config = dict(
    horizontal_flip=True,
    encoder_mlp_ratio=4,
    latent_channels=16,
    residual_init='none',
)
Rows from block 3 of the encoder of a small image autoencoder, named by matrix and row number. Rows with one number within an expert belong to one neuron, the router's apart. Each number is 500 + 25 x the weight over its row's rms, rounded and kept within 0 to 999. All counts start at 0. Numbers have three digits each. After the name is the row's rms in percent of the matrix's.
Before each expert's rows are labels from the 100 images, of 14848, where the router gives the expert most weight on average: "patch colour" is the nearest of a few named colours to the mean colour under the peak. Only what is clearly more common there than usual is listed. The data: rendered made-up planets. In brackets: how many of the 100.
# router: router (encoder.blocks.3.mlp.router.weight, 8x192, trained with AdamW), inputs 128-191
# up: expert up (encoder.blocks.3.mlp.up, 8x192x192), inputs 128-191
# down: expert down (encoder.blocks.3.mlp.down, 8x192x192, transposed), outputs 128-191

# expert 0
patch colour: brown (76)
router.0 111:507515508497486498514463481468491548499486484476484497539509508562486507485478489492482493557520489509501470533505523528451477512520503480459524495463485554476505493481513486532481504535485525
up.0 092:479482498514520466519496491514468497463511483518469476526491475488474488494500467527486481519454507455488555516511515509553482539536459476536506516485512521504476493502575502530511476473515467
down.0 099:504463539512490516484462486469482507506468487520474497504522481468489504480501537481493505484545542551492471525494483477450492456462520514485449485487521531453539530488535540532504525496505480
up.1 089:495512479545507509472445504475466509518508516481500503528487530499459506522475485453480507499490488496477497497536459511483537522493494491519512516515544515497492477441493534516513525466513475
down.1 088:474473549475524506535505530485517512524492487487512519479496510511516496523515499470526472514477458508517512506477513502518516508492464490489473532510480514514512505463498494520527459471518507
up.2 099:494538540457502533506533483471501530485522499491477465510502486512542512488435519499525484539540528509457517544453541507495498490485492539529510493494544509507540525508506471517485484498532530
down.2 088:522492473525516541503489528503512500527525499483567503502541529512460522532480496517525470493444464489555497415535476527524508454505488523497481554553489500548449493511519479481479450484457504
up.3 089:492500525466486456530447468513508534514519514477497475481488496493508490487505481566494488504529495527488526445522523563505553505478469519501557461528521504510468486471483484542442506479515480
down.3 091:494517527524476508469515481479514499458524455485503486507483524553471504509505519458521486481464475512482454517479489507527480471582507513527488473491487488518491551490501480490519484508514497
up.4 100:481555479486452512493471508446534520485487479497539494518461501514488512466495489519479478483477514471476497476550536513473538516492454457518501518506520498526537470517495492534543457522476484
down.4 097:481550517518475488489490494494510499478539527471550487479491463436537491513506515493485536479556487487459493510484474515501475544501460529502463476517478523502540497496534543507489493502502479
up.5 136:513493481487536491488515493520441513529503497490494523489481511497513493520475491461492529497515549462526470574515508500501532497504491507527496514480510513525455474508497502477474508526467486
down.5 115:503512484444452522532495489468485468495469507514500497480500525469543450577514509507527500499533490465513541460460518514493486524517509498459476459464524538517532495527522477504517525518492476
up.6 066:453483522490479505507488511441487527502490466498528527468490482503548510502491481489506501497501507511506530544515509534495539482498508556497531542474487497503486529520507521492509474497504481
down.6 083:532488518507482459498498468525551540474526539524461525531467475472484495533477526512475502502490507488489490508485481488516517465514495471524499510485535540492501486421510508450467480499499553
up.7 113:542478564475522497477504514539545487494503476469514541523510520512515511438494510485463445453469497536519499501484503548488505515544460519472485489518482478470526520520492511490556498482481512
down.7 106:472488481459527510511516561441531481515534521485486506502482499482542507495477482496545511537464516470497517518487530533512511490514503456516527485497542512505500544528492496494465542520458499
up.8 116:505470489525511510481508487518506518486492484457478511462480487531436546435490516514490528446510512516490491510532525505474509529500492495539547531476445504488506513452490511497493455543481531
down.8 093:487459470497513516514512475508521497536480495483509515493524551468491505445502509483515485492505465450461493484473470511510491496472544510518538523491458492446478474486469477496519466515507535
up.9 122:473508517514533501473529519543525561546503495493483482465527495524482505533475468502492506503485543528494518532514506522513519490507507495505525495530442489493492485510474499472486487501525511
down.9 116:464518508507500491493486522495462509504508482520466512533488478469582502551494449476498484537483507487519498506499522506537494460562455491494478505531538488518479497527531500501486508468496486
up.10 098:512490495521492489495547487519501526567555471479485526482499487546534527507485513475518463523532520499498520484479512520499518455520475497504466520466462523491515538509517496511509433443489527
down.10 095:524541453512466498499487509490525507460522476529496505560501494487484510503520448456493508553501504517526518512474465503548494508496506532503511475528542475550455520539498521482480523492475535
up.11 093:477515462519456539544530501521472495492479460472493516506512525494513488491518500515537477541481518485471532459529534491514523494514513507507476486482512482508476535531527506505522470472552459
down.11 100:492485514497479464459505474516478548542514507527491472499450553517496510473467497479534474518519523484458510533521486492490480467497499528507480534501500482507527502487520474510510494500445520
up.12 097:525522496509443469495505491435453455483506465484474486517521511507496512493491507524565486503488534514505528500519503515497459502492519501540520521477493487489544548527544484525493473495498511
down.12 090:469448494504544513520477518476507480487515544516529518478511507451511486496505503545510527487502470497510524552477513492490470525468454503511538513506540517494533507486445490480504519516492537
up.13 110:488479489492537488469473554525506474503481510477457504502532562467490469500487485515509545531475517470555519491484509482491523501516529458438510465506492457492514493518478495503505544491484483
down.13 105:509524473518492495460540505523498478533518494511499457493519483509487509516503490454470520510475581557520543482518467470494473465490492523474528491520543455524471527511468548445537506508471533
up.14 092:497516481525453483499487509495528549512485493506548502549492506478484516460500486484525521498536516512493482458505550513533473493469484495507538502479502489445481486474506495486494482478469465
down.14 094:517504509546531460540517495478455519483489505485451465493501503523522540506520475529520494519493484504469517496466525510488506476470534484505474506484500520526533511508484546483530539548495520
up.15 106:471459503490497505519450488514541535476498455474514535483481508524460474469503519506509461533453490511490487467527477464469501512501536470524518506517509490487509530460496481528506505454496534
down.15 100:502524493491490474500516528491494470487461511521519483503458540449514504545509472509517508527506512446538559468456508480558476524517493516452491478534526513483536510529526519525531494470516501
up.16 097:462522533512435428489503503522500511476486477505507445521504539467526525503467443452483499527496532497517522509464519448491498473482487508519481523522476486509494469490527542484522447452485493
down.16 103:495512496497535507526522541492503482553482526500513492488497525559486515465482525513548492480479455535488500508477529559503495533538482489527532503483492481498488512529484478480506466507484482
up.17 095:502501503466473508481495496493519500471511497525546501511509466534485508513482499555498448513500491525507489507489542534465516488503504529534523517455521513504506545462495501503543494472547461
down.17 101:500514519441502510486498458490500502505538501462496533479494555491483474494538467477480482499513479517516534516529465461542450474502503493480487504506499475464501496537520485498477496534496494
up.18 119:480523502502496511539522509470478540489502474480507519464488477479476519496440513464483490540480529540509478558516499510512480469488462505521534521426504541458480506452484487494504466494527512
down.18 105:495519501525499497514473508508520507517491493501490507453498541505474513441495486513523487516523471479481531514476478526489501515482541501523523499526477472506487508509467523506548474526483524
up.19 092:486495544470484529515503493478498467515472512481525479494498429471527506511491491507521525483490490462494494485508492480502484547504498460548479480505487484492473511507520483484520495500562513
down.19 094:506481522512535517477436502548494513531533532500542537487498460508490508473506486473499467501520489470508516526527516511495525451477494536490489539484525531502501449486535490451529490530534449
up.20 094:511471552512462502493475540508483473501488458483506494493533564504492495494468569520500457490510563528523500536461470526488523494493506532474494519453548459513453513519494464536519501502525480
down.20 095:496491499488522477486497512508535521508517563555521514500526438496451496520493435495497511530490477505514449481514515528510526505470470484514501501512479529504531494494471500497497456450492534
up.21 096:517489542472477481477456486455478513515444498489535492488522525512530524534437559502508468499511529532458533549484453497493491467474506513518478524492477484481446535481519487539498523483492476
down.21 107:504494450486469480555510485530521502482557491515476511465500540515473505476498501488513468503499517509492464526466530555483533486518529491530520466501541490520524535467483508477505520469497514
up.22 098:481511501488479492519531472554506460487469495493508528513494513448493488500546517496546507531483479452491518457541484511492526500506504513503511473531474518527551475521525504485504483490466507
down.22 102:532481503508505524499508516470522497516477498472475501484511540499508516525540558468530481481485496517506477484502513472488515530472513500448513491502537529487478507493473441472490471497510488

# expert 3
patch colour: brown (42)
router.3 096:511481494490454491516495502512507494455510571500534433547457479498488463494516515481500458469502523530519508469518491539484491507497516484497495510508506474517446476510474503491482541506510522
up.0 108:484479502484471481517527511479511541507490470465524500470497471510491502491511465444528524506527540521525500447482518483501503463488524505492527577478522512501519496534497501494522507548478530
down.0 108:519503452453499526499541527497518550525521510514567496456499537483454521444476483429544502510499507443466472540506494487516531492480479485513507505485506541476496490469472499479533478490472482
up.1 092:490487541509508535477456502502508497470525529502470479538516532488489501510519508507492499507484521501443498526514535519528501507502504467532492490492512512482501520502548496501475485494507520
down.1 093:511508491511485502514452492474477526486514457477510525513476498490498504539456497509468497525497451525529524529519488509467479504463515499506472539539517473543506511495506535505518511524529519
up.2 079:503539484506485474509500486512482523528527488532521474505478465531493528532499472487513515494510567511488560526542548494528516519449485488491539458545539463501481499530475461531479497513535507
down.2 084:520464483508506568502499505556493480497479506521480477486499506515522485504461546496485530522463484536504521439505536533488535514538527458491550502480455530477501521494506467503457533552491519
up.3 095:507525474516516539485526493511498499495493460498508438473487465539524497498468525524526539482472516491548465544552530521485500529484501479503533495516530537502528491507525541551492544534494543
down.3 098:453482493503511527510510543506498460508509520500538518469497497504504499512491484484452497499520505497506509485489456524463496490536510522525477567526445475485460486461505513494475432528512471
up.4 096:464496498504525500465490517504497527509512476507496476446510505527462509488532473507510514514493517477544572508498462470499503508467450506546545525517528500526501495514507491504497497539523501
down.4 096:521493475437492472512493445481545491462502490501476485464514510464510474493496495486532499497485481512510469479482549516482504524515502500494502483463515547516529512468507534492523519517524524
up.5 091:483494549525490518465498494509523491498498493489522494475509551482479490474455458470479497499467492510496513489495523484486500510489535496536462526490496537492490494498490502510477462512534523
down.5 086:503514484505484506511532474491483527489483500448461505510463538537521470524532527527469546506485475466474437452511479504480539531479486493483493473479513537540491487530499496481533545484503529
up.6 107:488473491520496520472525486470551520466533533519512485501517529479478471510527506552483508515541479471542469519510493528498429523540509514502509499502476478540500482510489508508487458472508481
down.6 085:483471504499494510487530496513517522501493493429440462496495512486527488473477534490449497522472511469500500515517531520536469487466501535453455471498477506523481491486517514517480498467477522
up.7 095:514504455498504504461522497538494484495494528480504526510521548536482509516519502494522473487503508564477469512551500466505504503506536521483484484522501478482516540547507484487533526435535519
down.7 098:488474573497489463524483514474487529508526505494510476493514514465509525509447484501536525488507480475518521499477498524515514503485483537499513531524497521499510493464508504518490525493483439
up.8 094:510483507480500503524462522473499505467504542497501500530505513501513495468505508529479516510504518469474535509531492474483541482510507459513517472510552501448535508537502503523499491506458515
down.8 098:522492477509509481493520539532483471551537549516488475491511519488486473501492499471487517478486509492517501491478492497523534501492484517481507505484464522549484518507483443477543492504514486
up.9 093:518540510537468541517497529499495476472514503548539501469485510519528530521481496525451517486525524487529484488497466514457467507527461501469521519501441527469449531506463504552490479513488536
down.9 097:472531497515474484515509492457455462559476487506519485538530485527509511521492525477490524494461477504521508518525510516473506483505467481504454545531527475462502477531468500470493475478516499
up.10 160:507478553531479507475491470538469480468509485458512478484489491509486489505537510494460516549476542500513487501517549455507495505457494470460502506485530572523462546497508513512550494485482474
down.10 108:486494530536550524505451493501520500472461484433472505529457515486550488452491488508496486525488506495484461498522542438552485473497462519465507495497488533482515527525473501501490521482442485
up.11 099:508527446551501491534497452522517541499528474535485515494481479506488504536519498482501477516515515537469505497521506471506514521519493503518488513483463488468504503529465494498461518556539520
down.11 099:485519509490490484464478536469518507519464500502547513507545513439491522448474496484523467527497439495472546528491490484539543527512513523489500490517479490487536516506507460495510532501491478
up.12 101:453490516509522460460503538461528479485504479494492504512525483497499471467483491526494528483506488505491527510560557554522481448497512501578477520522518531484477492594494518506506516483459515
down.12 085:492504442519478472528482503505451531494496527516472554525509542532507532480543494500473480514533487487452456504476467516524494491487494520481524487514512493556533521488477504516526501448494437
up.13 091:511507467522482488512523496498495495474497514498462517511473561533478491485512494492471490444494493489503498472568479505454513496492460552496528476486447497521536510502493490496526533470496510
down.13 093:449525499507506481508488537524532538497531509491515537504501462458450506462526506508502512559521510476519495510511542491447511518489491498491526473497527500511477485455563475452566527489486505
up.14 095:506474519548496511538558494529481463496518477535513450505481497499526473518518470499540472519459480477456464530521510474483506520513495492517503454460498497463540481512502473487480469545488493
down.14 109:504544462513525492495504512482462525472505508495474483539490534517506530489486456474446467519490544477514545480496502504511517483538530501533441530464496498512516486466485481465464526513473444
up.15 089:478504507489482506536504506487471536475534520489476532526536465523507515516542502494473530484477542484498509506511513501523470480521508470466524532491504461525446511529525521521516501510523490
down.15 098:540489474485476495496507524511506454481505507510486478497485542518588469478545496458478488470479473503467505451517465458520515481497525573522489477524519533450489472543501469494524504507522516
up.16 095:513511496506471510493472494481500499506493482491529531482518484509515540492484526484522481480479512494469543501488469488483526499517522504532465518463445487555521528506465494496511547542486453
down.16 104:523488477541479515509506490511513515454495509524498493480469473529515473487484484527525493479513502505534439487499485490488505543505503469495491534516490545483504530463535488499505514476509516
up.17 099:513511457499521500478569533511518522497524497512489487485529515530502511475521518499482511467494461507516501498507493555480542527524514487503488494518479497516552490476469433495505521451532507
down.17 096:486481520511533490452450500508506491488516466523535482498501515513518508529509457496473480510487493470505538490473450476500513489502481500495511504525488526497457507509526527514561507455457544
up.18 107:513529506535501492584480490505509557516510508449549542489481524515505490502549490512524504495471474501465518467507487529535469462501519528474517471529458496467481505476492504520508512466503523
down.18 109:487503462540520547466535537509467474496494499518472442501491518483520487461508470502485485521530511519535514525476492470496456528504521495525497490457515494472499479513496481504480482492518505
up.19 096:497475486519527504490463478515487545493506524440491542507491515474569504506507509541482524517511513470489498454489462482484479493452525457490519484510478496540505481534499504507445506483513541
down.19 100:505512560460515452517479529500492495489521530449490525479528457526514509502520495504502470476502518506521505539486518551512512502492482541541489522511477497454505477479517504515556497493533525
up.20 110:494502535473442505500500474521520493479497507511568498472493533524523502524486516488466463488565460498500502453512510519503490503468522489552505522512494514499458479523511490522517501496520536
down.20 109:509520455504465514539525534486507486506511525518477475507535466478493499540530489476535527482554527511515509521519448488519517488489519484508576492500500517526457484521477452488485510509508512
up.21 101:476505476477494503440488491533515477553525468485509509482479491495499491474514475499550485486498487479495494454505513499515497520519495506514501511510481538531491478501495518529500474503525499
down.21 103:522498482536483496522507432502502512459478521484462503498557508500517467464461551517554490495491517494482505503530510499465507464493528514553470531497481501479516453565497475468499476508475513
up.22 096:496425496503496549503501468503508505483481457531514469437500494485488531477462458497543520476561567528490494516509497522520544517513518485454484499532477492498470505504487481495554489523509515
down.22 094:492527498494524460476486513493480471493496523511494490480546491509474506533501492470455507512504474523500538512527525503466472473499490471489520558424511507514498550474474542540501509498477485

# expert 1
patch colour: pink (42); grey (34)
router.1 125:505510523491458524517493473491466491488477537494529483514510512520478468484530493480464468541503473525495447514506509496462506517508536483471517550514449559523532492465497511489506513506465544
up.0 102:489477504561498503501508511448514542477488491485459493480500495518490498477490507481492496527513505512460509500496507514536494505542458537479503495458456501512477485504471478496493485513484533
down.0 100:515511492469548504511510484497496461519552475511536467494514505481504492494482492485457482517534458520494471537504476506503442490485515495492545518556475506479481507503519553501464488542474471
up.1 106:478505504503501506477442527517447524484517531492515525554528475473470480452496512477523512475485515471459498508480505528483531509520479531511510462433518510518472455465520502502483480480523458
down.1 099:504545505470502496536518480499528501497526482457549474475528471481497503461520464503496480556511485500508505491528485531549485547539502482468499458503477542534446493505500482553478496483501481
up.2 100:471479499523497524519475481489501484510515460496518496457520502506511475507565487438464479476501498503511546507533460529490530527504512508486510514491537513515505511475510449506501521519497485
down.2 090:484495505468500481471501520483515482505488490448469525495445470529500553527492487506516544477510515482478458535488472510489453527509535411468552479521503556532478498506572493511514512429527506
up.3 096:495536521495529490523490488511515506470538466508495475498507494499468510504499486518478483457445536493505486516505500527533555506528519500477529531472467479467545513510470511525517518489522506
down.3 094:481520511532460513549487505475474530471515524491452492511509461544497528502535465514510515465486505489476493464503487488513536475528505488539495507541502511535563483469544500468505554501483499
up.4 096:524498504494500519522475514482491509514504514493504480547496519455465464535514474541522502487500504505523475536454474493461536480477477489525519533548519454459507485534502491511465513475484504
down.4 105:497493511469505484532491508487462536534493477531556482500492527465483500468528513429500520467523426521490496526541509481485517481503476477500540527492520472461510486497519500501513551507541517
up.5 100:490497502516527463532457496451499480507514523525488485499493493517499502473504482496529500462494538523502534518509463473498496528513467490487507569495445492476523536490430507483491521514534532
down.5 095:494541515497525523505510532504495508523473492501518520494519515532462542477492537521469543474510519541482507528521492480494489544557495504506503448485504494524528514498475535497503489516483536
up.6 089:490539450492505507541483489493494502498481496531513542478505475478521530532528465472472483510518498491473505492516489504453497498490507441460475501484489492495482489485549483518494507475495478
down.6 093:502526506453544501496485493521480515488506527490488514499458491533471477499481481515509529496506509493526492509476555503537516524510462508531506537515484521522534497475520492500487509510436512
up.7 113:526469504472501480440482482477501541521508511490520498553494527517479503508492512493491512468490490450524484500473482530484513532436481519517536473497485442495538493535527532531495504491551468
down.7 118:505507433530491528607488495482465519498478522495479474468455494502511514570494477485513523525470487497502477506528505464494520523488527493489459504525508492476472535546552464523468532501467518
up.8 082:500530481534516474529527536490460518509467475507481461511496509452511500502467480490468503537491509469527515522488478542537479461493491508492528514563509564501460507517497462467505491519517486
down.8 099:427474523514499560519491431526469501489571514511493514465504482489507477508524525495475476517498504483494479478501532494472512513489500451538483508544524488516491451528518461510512488486506497
up.9 097:514513509498487504527500520467511505486502501485526504498491527518472447475474500487535500479503497479487515520499503491522452473481526465480530513510502497500493554522524489466501510491467488
down.9 093:514455506513516462483489544537531465550467538473497533514503521452540486482539486516484471494487488520499547512508475490501506542486481494479493542481492497474492495520509537481523521472488509
up.10 114:481515499496485468517525507483481488484509509476509467460523500509491538513481518504505477511532457521544506525508464501521482485530426454513494470511506499535508558549520493514518480494504493
down.10 130:483532510496492478496502486521479498532484459486481518493485496499474519461516508498483516513507484445512457519508485486521539517453477479484453506545555535546493424482516483482520504492551528
up.11 085:506480528517515495492478493479460512474526473473502534497468510514566496482503477470492487487522520498480479528546497532503501487490499518503504496529518537491499517490475483474438478501513502
down.11 092:483486471494487499513550423524458509477453574484451499484511480524481456488528510501514484494500506477493527539490461490483496520479493495484511483520449509525490487521518490524560485473500459
up.12 103:499500491489432513519485506459495544465546481460497476517507507524506521496510505494509531475532491465437528483479519525497486525464464491442505496546547501538504544488530462479542505527446468
down.12 095:466479529525521476495490494504547492542437527493474520465496497474483519508524534530515469526496501519501476524491528485513486480455529528500490514480515508463458508451481470542519516500525486
up.13 086:424509503464503499511513485518485461495500471473537521544474500500536476499454475510528482490476517505540470492532496519491502477519528465470501526552517533469517481512500494479511509505489470
down.13 084:514494496476508477506481513500505519518495508508523457494508507506523473481494492516488512521485471474493517539466498503515550516474542492500490462555502536486499484521544469482475496484482545
up.14 099:530512491520456506555461519504499503473478544493503484513509523506527520499506539499516526448502507553512562532519499535496421458518523554530498520463499489482510517495523476514531508507463486
down.14 106:537505478505500502510489476552464506476476542495505525474475506483515499491542540493503499519536490505500508514494451489494543482473494512498518519474470465481454524464534543486484519477522516
up.15 103:513466530545494494485492556521459510484455484459506497519488489495490534460541458508495506509500519459485452458489545529508527506492462491500514509482500489513519508483517461500457499490493507
down.15 102:508519475477511537515489498483563506512583521507501520512511524524471488489471541505447523482560466521518518546523468494508477442531564511473515469489519453490500473492461490458479516488516514
up.16 092:494495467485472493480512491522476526500518509506492508485508494501549522525519456506462483504470462529506517544537498502508494537488464460504500551479469521472553524512498523482533475462509511
down.16 095:500530475524513462536523530490548531486480478529477513516514512532477466501464508516469493519518520427519470479456528496496504538484467530502537504544488489493464480470535480506458489485449501
up.17 098:512466466470489545436499480541484503525478499483486476483487502502506480466471512503514524461511518543468520471502501485475530495525505513523512536472480470490491483498472513482487504487441516
down.17 102:505508531473534511505531490538494474545478483486518481459474511537467461448496521498468502492524455495520478493490494495469513485487570528497487488536500522533513481505468496518515477481514487
up.18 083:497510483516472513491480460465510534509496516480484497477501497484553499476497477500497510493439489484503491550466515512519519509526543469531531518521501480526523526568503468510495514452482468
down.18 091:490483489460508493539506512533493512501492482466499538475496507491493492466462502477507479513500519512476543515535526455477458527491453519476532466532456519526507516464534516551502489519444498
up.19 093:493513512540497474560499545532515505470534518494530536550492514522487474527478509476465439527522475495507477518537503491491489488505503507476506490528526521469493520504511489522500530511535510
down.19 097:477521471536499496466471512485481464517497478489493502484523484508486547506495454538513506501526548461544501499520519482482495513464499487475519493512520491530500492507490490544498511493544488
up.20 096:492537506495496446506491524509452538483508459546451502508535559516541495507498498494526510474526508507484486482532482505514491461487502486503481486506502541524493528485538452474506522491484511
down.20 098:480472518472442483525519490521440557542478495506469527514475544486514481502469482422515506499486505466496524550493513478514482483472465478498498514510508521501519517478534465490538528486503518
up.21 122:500476491489482515490504541489500478534495494505538495498469480483489548536531523508517483532519450493509516528507523460493510447506463487515559489465509452522480528500440507499500539504513516
down.21 110:518470560501473507482474522458506480501479449536490479507491497488521441484493504508515512482529476489490512534493523485481491527512522490519477501481530532466513512480534500532470551533570464
up.22 092:467473517478511490529523482483482519523550482534481448501518490511504495539467487453486484504451482472488525507483510556519468462557518550508540526502542502477498503505493444510512509501462458
down.22 102:461465494512527496494482487479486495446544494528499499545509508530502449539463539488499469482491509485515495479470491490471480411510490517540512516507516484507483480495498431485501476531492461

# expert 2
patch colour: brown (31)
router.2 079:521528503508499500494470492516519496488521478511497492557517525522518499517503531515505458465514495522486519523528505538555477486495486466512490469503522491445515487500496495543482500501540505
up.0 097:510513489468493516543496477509495482501544512486525516485555484511439506516517495485457527524497504516456550496476499535460517485521544488509526464504476519509500515521526537482513456559482507
down.0 093:541536468521487452530476500532488527510514514486506505500486495451509472447514515489507508500550452448494457480491474452523570506504452499506515525516487462503505499459496490477490531504496526
up.1 105:466485475471541503532481529505485497454483513502548478463523498503476488513530460513534525546514476481480535494539535487496471471501490498471477489513552522554495532539457470480476493489496502
down.1 106:507502542520521475537518481536500507528505517487465489476488484525531501494481516490484487444491504523538530500529497554483495499498505498504473484495450513465529483449523531504487493492488479
up.2 098:496505505501498463472535529522509459522493501509493480462465460479495501464578478561512519511501515523510520486533533516496530511512512509511462470495478510488513512497486503492526517506508464
down.2 094:505491511480490510521499481499501524523509499499483542502506535525514533508440518535514531521556499513461502505518467535493484487494543476488497522529477465486485505506474500523514507505508500
up.3 099:552510521496434497516505507481476490493482509519530501529480532544544521490515529473499465540512521503462493509491553521465462513528498517507466472513480521511558478503540505490506506538442541
down.3 101:479469478510528481438487523501515488531517523507503464488473473522496481496460467502483479481513532463514533461476499518497532485504489478493537527453473523525441511497522498477480507504502530
up.4 108:508519531521473483502459464478503486475514474482504515512505496495483469495509461485465500499484522522512501500454512514511518479495519511496494513514496512532506457513530471524515517471496528
down.4 111:488558452522535523499500510513469510508455494518505509507509544519518493523506534478475496466472513516528534506535514473465545482501505458490504531513482512507500465485534494463473536504519526
up.5 090:485490483548535442462553508547517502537488538473482486478497497481505500507507526476509476506458486491507477499556526524492526489502467483490478487523537532520438533496493487526491481509492486
down.5 094:526536498477490518508489556500502512491543480519510505550512491477492506495469446439498550478526508517494534492495508490523492484470504469493504528490463473460524488484477520501495531454500474
up.6 098:519469484553510488460518529500511498519502493468472508491509483480522472536508491481525480516439505479488512468500502457493529501427483491525535479549531503531491487524477546508493460531560465
down.6 095:465508534531491495463465493565497499521525501485506522475515507477497519482534468489469516537546537485480491532558519516473499494488483491482499479498448480480517528507531465518504490486485478
up.7 096:474485455532467481449484477463483465494454522501501501472490512514516505511492509540513498435493515528503493520502467470513532475512458501488551538477540494484480506491538510473495488526467520
down.7 103:457439518492445500524490459513512540484515464528494494516478494505482526530477509508482478539510505483489527515488503555503468482510529481495502520526476511530508501487508528537523527492529493
up.8 112:521482493479516484519488492490490474507485480521528433488540511534480525449457481493550501491500512499516486481510499454489444459464486537495518501534532498484466489497463530507515532505493499
down.8 105:514513504533496484520537461527549508507517529526453502490462472514504477492544538486468450485520508484464520459492512474548487530512517540485477490496513504466456483484488489512497481487511488
up.9 102:500485526506474502507492552478502475496464510512566481473515494461499540512484530532513459505478448457483531489514519503512507514482503486477510511484453551510495522469477483512428475473555490
down.9 098:502474520466512507494481520515510503499529514499518514530473465528482471524513507485472485507534496539497481517490463513506484446469510518486511492536556489554440535511503500492499455525509518
up.10 093:522529505508449520534497501526470495547458496519525516476471519518442512497529458541490472506509502492485477481467496493485484453528513487514488535500514475481485484486448476488506537539517497
down.10 099:472495483525542489504489481539526499454535505509544510512477411528480485486491461489481528511513476484494493493477546494462482539493463517459539500542483501473460504504534503514505527537485492
up.11 096:540516456529479520495485546485473488518477529489503482510516476518536512540520508509451543476519480543475521513518464529472473518503489498445508521484482497489513536539479468493530496548490497
down.11 094:489467528477513525496543509456517491506509542515472522511490524531526472511492504450473484469490458509492546476494495494518515515509507464501522488498497496485513475483508505510473486496505485
up.12 094:531462471498488510530488514498487482443472517482530512536547508509494504471479467507478485472515526552512530513522444504473474456471501504515468585494512540497489516505488489498503511508483508
down.12 100:516539513462499536480481487535527512505489514480503484483539527536519501526515475543486534516504515484514500496483495527475505512476499501475503475491500491491501493432476509440492509519495472
up.13 097:504496462476502523508491504505512541498475490492536520529508507480445474510481491546535490490467530477496470493528492509510515511485491500500508478527496518543542528481475507491539494496518474
down.13 090:486482520481483490514509554513487525545500485507474505482512487492562531494534480464458509470492494552523506516521491516523501443512483504498493507513501573464505472494533513498509540480473516
up.14 086:476537499514513491475491484497501467483480501491472461509432480510491530489508540482515531464526524475512468534521486478492513479453519471492457582509520499528476495502475529518531565535494521
down.14 092:529461535498515507532508491497454502518545477527499499504533507538499493510521503512466485515492481482496522515482524512507501470522500504483498480542541509468508508559479515493476454498495452
up.15 097:494477531506502513466515523513483497510501479514501491512537511462468510486507509494539487492491527492537516470423527493506503479511510545452500464485521471552517465500464472490549488488500449
down.15 102:508518486470532464549474481512491447499487489493496490456497514535546480482531467561447503512531475497451483507503487494480447529491488518528494505494511514485481528498468509508496517483503546
up.16 104:482473494539488483489460469516495497505511450553486484496522531508583501478481495519535519476516562529476511519492475528502507490471529497498458496524511479524472496488465493504533509471536527
down.16 099:528506468467519508464556496477515452445505514489515486494494505506462476501536498536470512506490445486507482483501504508467520528501496508495529521525467540520479530514519522535507512487463470
up.17 097:484513503510503474503486524523460511483480580510481468488441499493503505537522503531468499479517473503513500513503483486512479549472510503500513497451477486488464481489472469526515500512526541
down.17 106:518525484476475511539472496483517499465474492479481488509513494495492479487507515499512524521501463513438515504519492506468520507536487529508510565447497483468521500484479470521488483544505479
up.18 089:495504482529502535498505524535486473510504474494518483534546497482544490489506496507495500562539494459489520473512481503529503427513509527468493488531475534532470466455492487486551501540515494
down.18 095:516494495455501516469491517518488506467487518527511501503494547517494532466557498489481478474547522499446525506490506494493514536483493529494505519463515465461529505487488516527539488467488504
up.19 108:530498495483543470470481520524489484501487535492513542490460523531485509498491507482430562506480492510499487510474481477483499501503510497447544462500523487480512456456554512511513460528501496
down.19 098:498519479496455504557505473504479490486508484480490474492492524538490534461550515471505442508498486526488524500529520530485543528533501503503496491481490509550461534516477498515516491480516456
up.20 106:474502487507552526541457512471452531471454495489530496456491484526486497517480439479504510500501482490496546530509496493517449462497500534504497500489530499469509496526500503518521480513504485
down.20 103:542479493497512504478501493503575519538497546516476498481551474500519492523474520532505466514485535509522459475469507521500539502477487497462479555499469532506484512481529451519473510473539510
up.21 098:514542496529514546469512500483446505528529490460550475469503500495464494490509476519476485461508482492522489501495548537535480504468506481525536531512494481510470500466503475493499486530516525
down.21 107:498543499498497486510529516493456522489475541494531523496517529490482477534539503535511526547496488508481503507488478472478488541538492533491488471488467500503503537548487503516535515480493520
up.22 107:496499483465470519477522540497529526523515500467480449455524536455552513465497449528490525442484472497552509549505515510509500485504476488517496547519509489488496482474497477507496525530505448
down.22 118:484559513536496471526481525546474495462519494519548527496487480526504519495494531478460460503534482496483485492443507491496505490515475500515501496449526489493506505530516500457495432478509506